Rows from block 3, named by matrix and row number. Rows with one number belong to one channel. Each number is 128 + 32 x the weight over its row's rms, rounded and kept within 0 to 255. All counts start at 0. After the name is the row's rms in percent of the matrix's.
# convs0: first 3x3 conv (model.blocks.3.convs.0.weight, 240x240x3x3), inputs 234-239, a 3x3 kernel for each
# convs1: second 3x3 conv (model.blocks.3.convs.1.weight, 240x240x3x3, transposed), outputs 234-239, a 3x3 kernel for each
convs0.52 076 [132 128 128 128 128 128 129 146 128  95  80 128  42  95 128 128 131 128 160 128 128 128 150  62 128  90 150 128  59  79 128  79 128  74 184 154 198 135 128 128  89  91 128 111  93 128 128 184 128 128 128 139 128 136]
convs1.52 088 [128 128 128 128 128 113 190 128 128 128  83 128 121 128  98 128 128 128 133 103 136 215 129 128 103 136 128 128 128 189 168  84 128 117 189 104 159 209 128 184 128 120 142 128 132 128 118  95  94 128 128 128 128 180]
convs0.53 070 [128 173 182 128 128 147 128 191 128 132 128  98 128 130  73 142 167  62 122 128 128 128 128 128 205 200 131 128 119 162 128 128  34 163 128 128  83 128 138 116 128 128 128 128 128 128 144  52 128 128 137 128 128 231]
convs1.53 080 [128  31 144 131 167  21 199   3  33 128 128 114 128  41 177 187 101 128 128 128 128 128 128 128 128  68  97 128  95 128 128 128 136 134 244 128 128  10 155 128 119 128  70 128 105 128 162 128 128 166 128 236 128 128]
convs0.54 077 [128 221 128 128 128 128 164  89  95 128 160 128 128 128 128 128 102 183 128 128 171 131 102 128 166 128 128  88 128 160  22  83 128 152  20 128 156 129 128 143 128  87 100 145 138 202  57 128 128 128 211  85 128 128]
convs1.54 082 [128 144 143 128  88 128 128  95 158 113 128  96  68 128 128 128 125 128 128 128 128  36 128 134 142  91 128 128 147 128 128 109 226 127 128 224 121 128 128 108  99 120 128 132  99 128 128 171 128  31 128 140 128  93]
convs0.55 091 [ 99 128 128 211 128 128 128 128 162  90 128 160 128 128 128 133 109 128 124 128 128 128 128 128 100 128 128 128 128 128 128 160 138 170 187 124 128 115 127 128  77 135 128  68 130 112  91 135 128 128 117 147 128 128]
convs1.55 107 [159 136  96 128 114  74 128  70  67 109 128 135 155 128 128  88 128 128 128 128 121 127 140 122 128 128 128  98 128 128  86   0  97  27 128 128 152 128 100 118 176 113 128 104  85 172  35 119 128 103  94 128 128 142]
convs0.56 121 [128 128 128 128 128 128 128 128  96 128 151 128 128 150 141 161 128 140 147 111 139 128 128 128 137 125 128 128 128 128 176 159  93 128 202 109  87 129 128 128 138 128  91 128 128 128 213 128  76 114 128  89 169 113]
convs1.56 131 [128 121 158 128 173 128 128 228 128 128  15 105 128  65 129 128  75 128 100 128 128 128 128 163 128 127 124 128 149 130 104  75 128 128 193 118 128 132 128 170 128 114 128 128 128 210 111  83 128 116 151 176 132 128]
convs0.57 084 [128 128 128 128 128 128 128 205 128 128 103 134 128 128 128 128 128 139 128 158 112 128 189 128 135 128 128 128 128 128  91 128 128 117 128 128 128 128 128 128 128 128 128 128  48 128 128 138 128 128 143 128 128 128]
convs1.57 095 [118 155 112 103 181 128 143 159 128 186 128 193  12 128 141 155 128 128  88 132 128  82 154 128 110 147  56  96 128 116 142 128 147 213 128 128 128 194 106 116 128 128 138  72 128 122  95 144 146 128 128  83 128 156]
convs0.58 090 [128 128 128  69 169 128 128 128 128 128 128 130 113 128 128 128 128 128 128 196 128 128 107 154 128 159 128 128 218 128 128 187 153 124 166 131 128 181 128 166 121 148 169 128 128 128 128 128 128 233 128 124 222 128]
convs1.58 095 [122 128 128 128 128 128 128 108 153 108 139 128 101 128 128 128  74 128 128 143 128 141 105 127 128  91 148  97 124 130 114 241 128 128 113 121 112 128 127 128 150 170 128 128 147 128 128 142 128 135 128 144 128 128]
convs0.59 134 [128 128 128 128 131 128 233   6 207 128 128 128 121 161 128  92 128 128 141 128 128 110 107 128 187 128 125  84 206 128 119 128 128  82 212 128 140 128 128 128 128 118  63 176 141 138 203 128 133  74 111 128 128 139]
convs1.59 121 [ 48 128   8  94 125 168 122 128  77 128 128 128 141 168 128 128 143 144 128 128 182 169 128 126 128 127 147 128   0 204 128 128 128 128  91  67 128 128 128 128 149 128 128  67 110 128 126 122 118 186 128 128  77 128]
convs0.60 154 [172 128 123 128 105 140 255 112 128 128 127 123 109 128  94 188  62 153 128 170  53 150 128 154 128 206  89 128 177 128 128 116  76 128 128 179 158 128  61 134  91  90 104 150 128 128  99 128 131 128  94 145 113 136]
convs1.60 127 [128 128 136 128 134 211 146 157  96 158 154 128  87 128 107 185 128 128 128 128 128 187 169 128 128 128 128 128 126 128 128 156  95 128  95 108 155 115 171 128 167  44 102 128 128 163 212 115 128 185 159 117 117 128]
convs0.61 107 [128 124 128 255 119 125  63  44  41 114 128 128 128  49 128 128 128 142 114 128  95 128 128  65 117 128 128 128 134 218 128 128 136 173 162 128 128 128 128 126 134 128 128 128 128 162 128 128 128 111 128 143 128 127]
convs1.61 104 [ 95  52 111  83 128  51 128 120 128  78 131 128 160 128 128 128 128 128 167 135 138 128 144  16  95 128 151  61 108 119 130   1 197  89  59 128 124 169 128 128 131 120  88 128 128  74 128 128 128 166 128 128 224 128]
convs0.62 101 [128 169  99  57 128 128 152 164 191 140 144  75 128 128 158 128  92 132 170 128 128 151 128  97 128   9 105 128 158  78  92 128 172 117  95 128  88 128 128 185 128 200 128 128 128 128 128 128 125 128 128 128 136 127]
convs1.62 096 [128 128 128 128 100 111 128 136 128 128 128 128 128 128 128 128 128 153 128 198 128 143 143 128 128 211 164 128 128  74 128 128 149 160 128  44 174 128 128 128 128 128 131 128 128 128 128 167 128 128 128 139 128 128]
convs0.63 112 [ 82 150  87 128 128 128 195 128 128 168  56 128 140 169 132 145 134 128 119 128  96 128 128 128 149 128 128 128  35 160 141 154  82 128  94 165 150 128 108 148  81 120 148 128 128 128 128 128 125 128 219 128 114 128]
convs1.63 103 [128 131 137 128 108 122 128  81 180 128 128 128 130  27 160 128 154 128  99 179 128 128 178 128 128 128 128 112 128 128  96 110 128 128 217 104 159 149 158 125 138 118 109 110 128 128 128 128  48 128 179 128 128 124]
convs0.64 104 [128 128  76 128 128 103 128 128 128 115 128  84 164 145 128  97  56 178 206 128 128 128 128 128 141 128 128  91 128  68  66 203 128 128 128 128 123 128 152 128 104 162 128 128 128  38 128 181 128 128  85  15 153 120]
convs1.64 104 [128 191 128 211 255 128 128  42 128 128 226 128 145  81 128 177 125 113 128 170 111 128 128 129 138 128 143 128 255 128 134 128 158 128  87 128 128 128  86 130  42 163  86 128 151 128  94 182 128 128 128  60 128 139]
convs0.65 125 [128 113 154 175 128  95 128 128 195 128 128 128 151 120  78 128 128  92 128 188 128 128 128 128 155 120  99 123 160  89 164 128 195 128 128 128 128 128 122 160 140  85 144 145 148 152 128 128 128 114  89  74 196 128]
convs1.65 111 [128  81 128 159 128 128 128 128 128 128 126 128 128 123  67 128 133  99 125 128 128 163 128  62  97 169 105 115 138 128 149 128 166 148 128 147 128  23 118 152 140 128 132 116 128 193 128 128 128 196 128 124  91 185]
convs0.66 130 [157 111 128 128 164 112 107 144  78  91 128 120  44 128 148 114 128 170 102 151  97 128 128 128 128 132 132  96 131 131 128 191 128  78 104 120 128 131 121 128 128 128 128 158 128 125  70 123 128 233 165 159 207 188]
convs1.66 107 [128 112 128 128 122 180 123 133 131 136 128 128 128 128 128 128 128 128 128 128 128 128 139 197 159 128 128 128 128 131 126  92 118 125 118  60 128 218 131 128 128 116 163 128 128 128  71 128 128  60 128 109 130 128]
convs0.67 138 [128 165  96  91 128 128 145 124 126 128 107 128 105 229 128 128 128 128 128 128  94 179  59 165 128 128  79 128 128  94 128 161 128 105 128 128 135 128  78 128 113 167 135 115 106 140 240 128 128 187  40 125 128 128]
convs1.67 121 [128 128 125 128 153 190 128 128 127 159 202 116 153 128 128  64 128 128 128 134 128 116 128  84 128 128 152 134 128 209 128 178 128 128 128  32 109 128 126 151  98 128 128 150 145 203 128 138 229 128 128 133 128 128]
convs0.68 080 [128 122 128 128 128 219 128 128 140 201 116 128 128 128 128 162  43 129 110 128 116  95 128  88 128 128 128 150 128 128 128 128 128 135 146 128  83 128 120 128 128  28 128 128 131 128 128 128  24 128 203 128 128 128]
convs1.68 088 [121 128 118 128 128  70 128  44 128 128 128 128 128 128 194 128 158 109 111 113 103 145 128  95 128 170 128 128 128 128  69 207 128 128  72 128 162 128 128 128 128 128 145 128 128 149 128  60  71 128 108 128 118   9]
convs0.69 130 [ 46 166 149  89 149 128 128 129 128 146 126 128 128 128 141 101 110 104 128 128 128  74 128 128 128 128 128  77 243 116 173 255 128 132 128 194 184 128 115  70 137 230 128 128 128  96 194 116 128 128 128 128 128 128]
convs1.69 113 [128 128 128 128 128 146 140 129 128 113 128 128 128 202 128 128 128 128 128 128 114 113  63 179 128 128 128 132 184 140 128  61 178 128 128 128 128 128 128 128 128 128 128 128 148 141 128 128 144 128 128  98 111 128]
convs0.70 126 [128 114 159 128 128 128 115  76 158 128 128 147 150 128 117 128 208 128 128 128 160 114 128 148 128 114 154 140 128 105 138 128  70 128 255  50 128  87 107 128 149 128 137  85 128 168 128 128  94 229 128 128 128 178]
convs1.70 115 [128 128 128 125  73 128 128 128 128 176 183  55 128 131 117 128 128  83 128 128 137 128 172 128 128  93 128 141 128 128 115 128 128 128 118 128 128 128 128 128 119 128 100 152 128 128 128 128 201  61 166 124 128 134]
convs0.71 102 [128 128 128 128 128 128 128 128 128 154 128  94 129 115 166 162 139 128 128 128 193 128 128 128 128 128 128 128  90 128 128 143 185 128 128 136 128 204 112 140  93 128 128 175 128 153 128 171 128 128  95 128 136 142]
convs1.71 108 [169 128 128 128 104 125 128 128 128  38 174 149 105 114 128  80 128 139 128 101 128 137 128 113 128 151 128 138 113 128  41 129 231 150 128  83 164 128 128 141 110 128 128 128 128 128 128 149 217 116 128 128 124 128]
convs0.72 072 [106 128 128 117 128 190 120 128 128 128 173 128 129 150 128 126 130 110 112 128 128 198 128 128 115 167 119  96 128 146 145 128 112 128 128 128 128 117 154 128 128  59  92  96 128 128 128 128 128 128 128 128 128 128]
convs1.72 082 [128 152 128  33 128 119 233 111   0 124 128 128 128 128 108 125 128 128 128 132 140 131 128 128 128  89 111 128 154 202 246 153 128 128 109 128 128 128 242 128 123 172 128  86 128 128 172 128 128 168 128 128 132 128]
convs0.73 078 [188 128  80 128 146 145  95 132 250  90  68 128 128 128 128  42 132 128 173 128 128 104 128 128  69  27 128 127 176  95 128 128 130 102  58 179 128 173 128 128 201 116 110 128 128 145 128 182 128 128 158 128 144 128]
convs1.73 094 [ 55 128 128 128 141 128 188 148 129 170 181 128 158  97 128 128 152 148 177 162 135 128 128 110 128 127 128 114 128  92 128 128 128 128  67 128 128 128 128 118  94 159 128 116 128 144 128 128 121 128 128 128 189 187]
convs0.74 070 [128 128 128 115 128 111 122 128 128 164 128 128 159 131 140 128 128 128 128 128 128  89 128 128 128 112 151 128 122 128 128 128  36 128 127 128 128 149  73  66 119 128 128 148 128  20 145 128 128 128 128 213 125 128]
convs1.74 081 [128  94 128 128 143 140 151 161 128  97 128 128  52  69   0 104  75 128 128  80 128 139  63  83 128 202 132 128  28 128 128 192 182 128 215  63 137  87 128 128 106 128 164 128 128 128 128   0 128  60 128 128 128 128]
convs0.75 075 [ 95 128  97 105 128 255 128 255 134 128 128 128 197 129 100  46 128  57 128 103 250 128 128 128 128 140 128 158 128 105 172 144 128 128 128 128 128  91 128 128 113 128 128 176 128 128 128 208 173 128 128 128 128 242]
convs1.75 083 [166 128 151 128 156 122 255 128 145  90 128 128 142 128 163 128 175 128 128 128 168 128 152  85 128  88 128 128 111 128 176 196  79 114 128 114 128 128 128 128 128 128  97 128 128  80 183 193 112 145 128 128 128 120]
convs0.76 097 [105 158 128 128 102 128 128  96 138 159 128 128 149 128 122 119 100 113 128 110 147 128 128  37 128 125 169 129 128 109 136 139 128 158 128 168 132 115 128  81 128 114 109 128 128 128  94 128 128 218  58 128 128 128]
convs1.76 095 [128 128 140  57 138 103 128 128 204 176 145 128 102 128 128 157 113 128 204 143 132 184 128 128 162 100 222 128  87 128 128  95 118  91 128 109  79 128 116 128 128 159 128 128 128 128  62  82 128 128 128 144 153 204]
convs0.77 087 [251  63 128  40  68 130 185 128 125 128 146 128 128 128 128 124  67 128 202 162 128 128 110 128 135 128 138 128 214 128 128 162  66 125 128 128 128 177 128 199 162 128 128 128 137 128 128 128 128 128 152 151 128 128]
convs1.77 104 [128 128 143 128  20 134 128 189 128 133  26 128  89 128 128 131 110 128 128 128 164 128 131 128 128 126 130  71 128 128 140  94 138 176  56  97 140 205 114 128 127 128 128 102 128 159 133 128 128  85  95 128 128 134]
convs0.78 076 [128 132 128 128 128 128 128 105 125 120 128  42 198 219  74 198  49 128 128 128 128  62 128 128 128 128 128  86 128 100 111 175 128 106 122 128 137 128 167 164 128 129  59 166 128 128 128 199 128 143 128 137 120 151]
convs1.78 084 [128 133  90 128 132 128 130  89 128 128 128 176 128 128 128 212 128 159 128 128 132 128  60 128 128 218 166 128 128 128  90   0 168 183 128 126 101 128 128  50 155 128 128 125  89  87 172 128 128 117  79 127 134 186]
convs0.79 077 [128 128 128 168  84 172 128 128 125 142 128 161 130 128 128  50 128 128 128 128 155 168 144 128 128 128 128 128 134 219 128 128  51 119  11 128 105 128 128 128 128 110 128  77 208 161 128  61 142 128 128  88 128 232]
convs1.79 084 [161 128 128 143 128  58 128 127 128  81 128 128 128 128 128  97 218 128 128 128 128 128 128 128 144 128 140 125 146 128 128  55 126  82  35 128 128 184  78 128 128 128 169 128 128 128 128 128 103 128 128 128 128  89]
convs0.80 082 [128 112 128 138 128 128 143 105 128 132 150 137 128  99 128 128 101 128 134 128 128 219 128 183 154 128 128 128 128 128 128  99 124 128 106 142 128 128 129 128 128 112 128 135 118 178 128 128 164 128 110 121  76 128]
convs1.80 094 [100 128 128 128  49  72 128 128  56 130 123 128 128 128 128 169 129 128 128 117 113  82 128 129 128 128 173 128 128 130  26 150 128 128 181 255 128  73 128 125 128 100 163 128 138 110 128 128 128 128  84 128 126 128]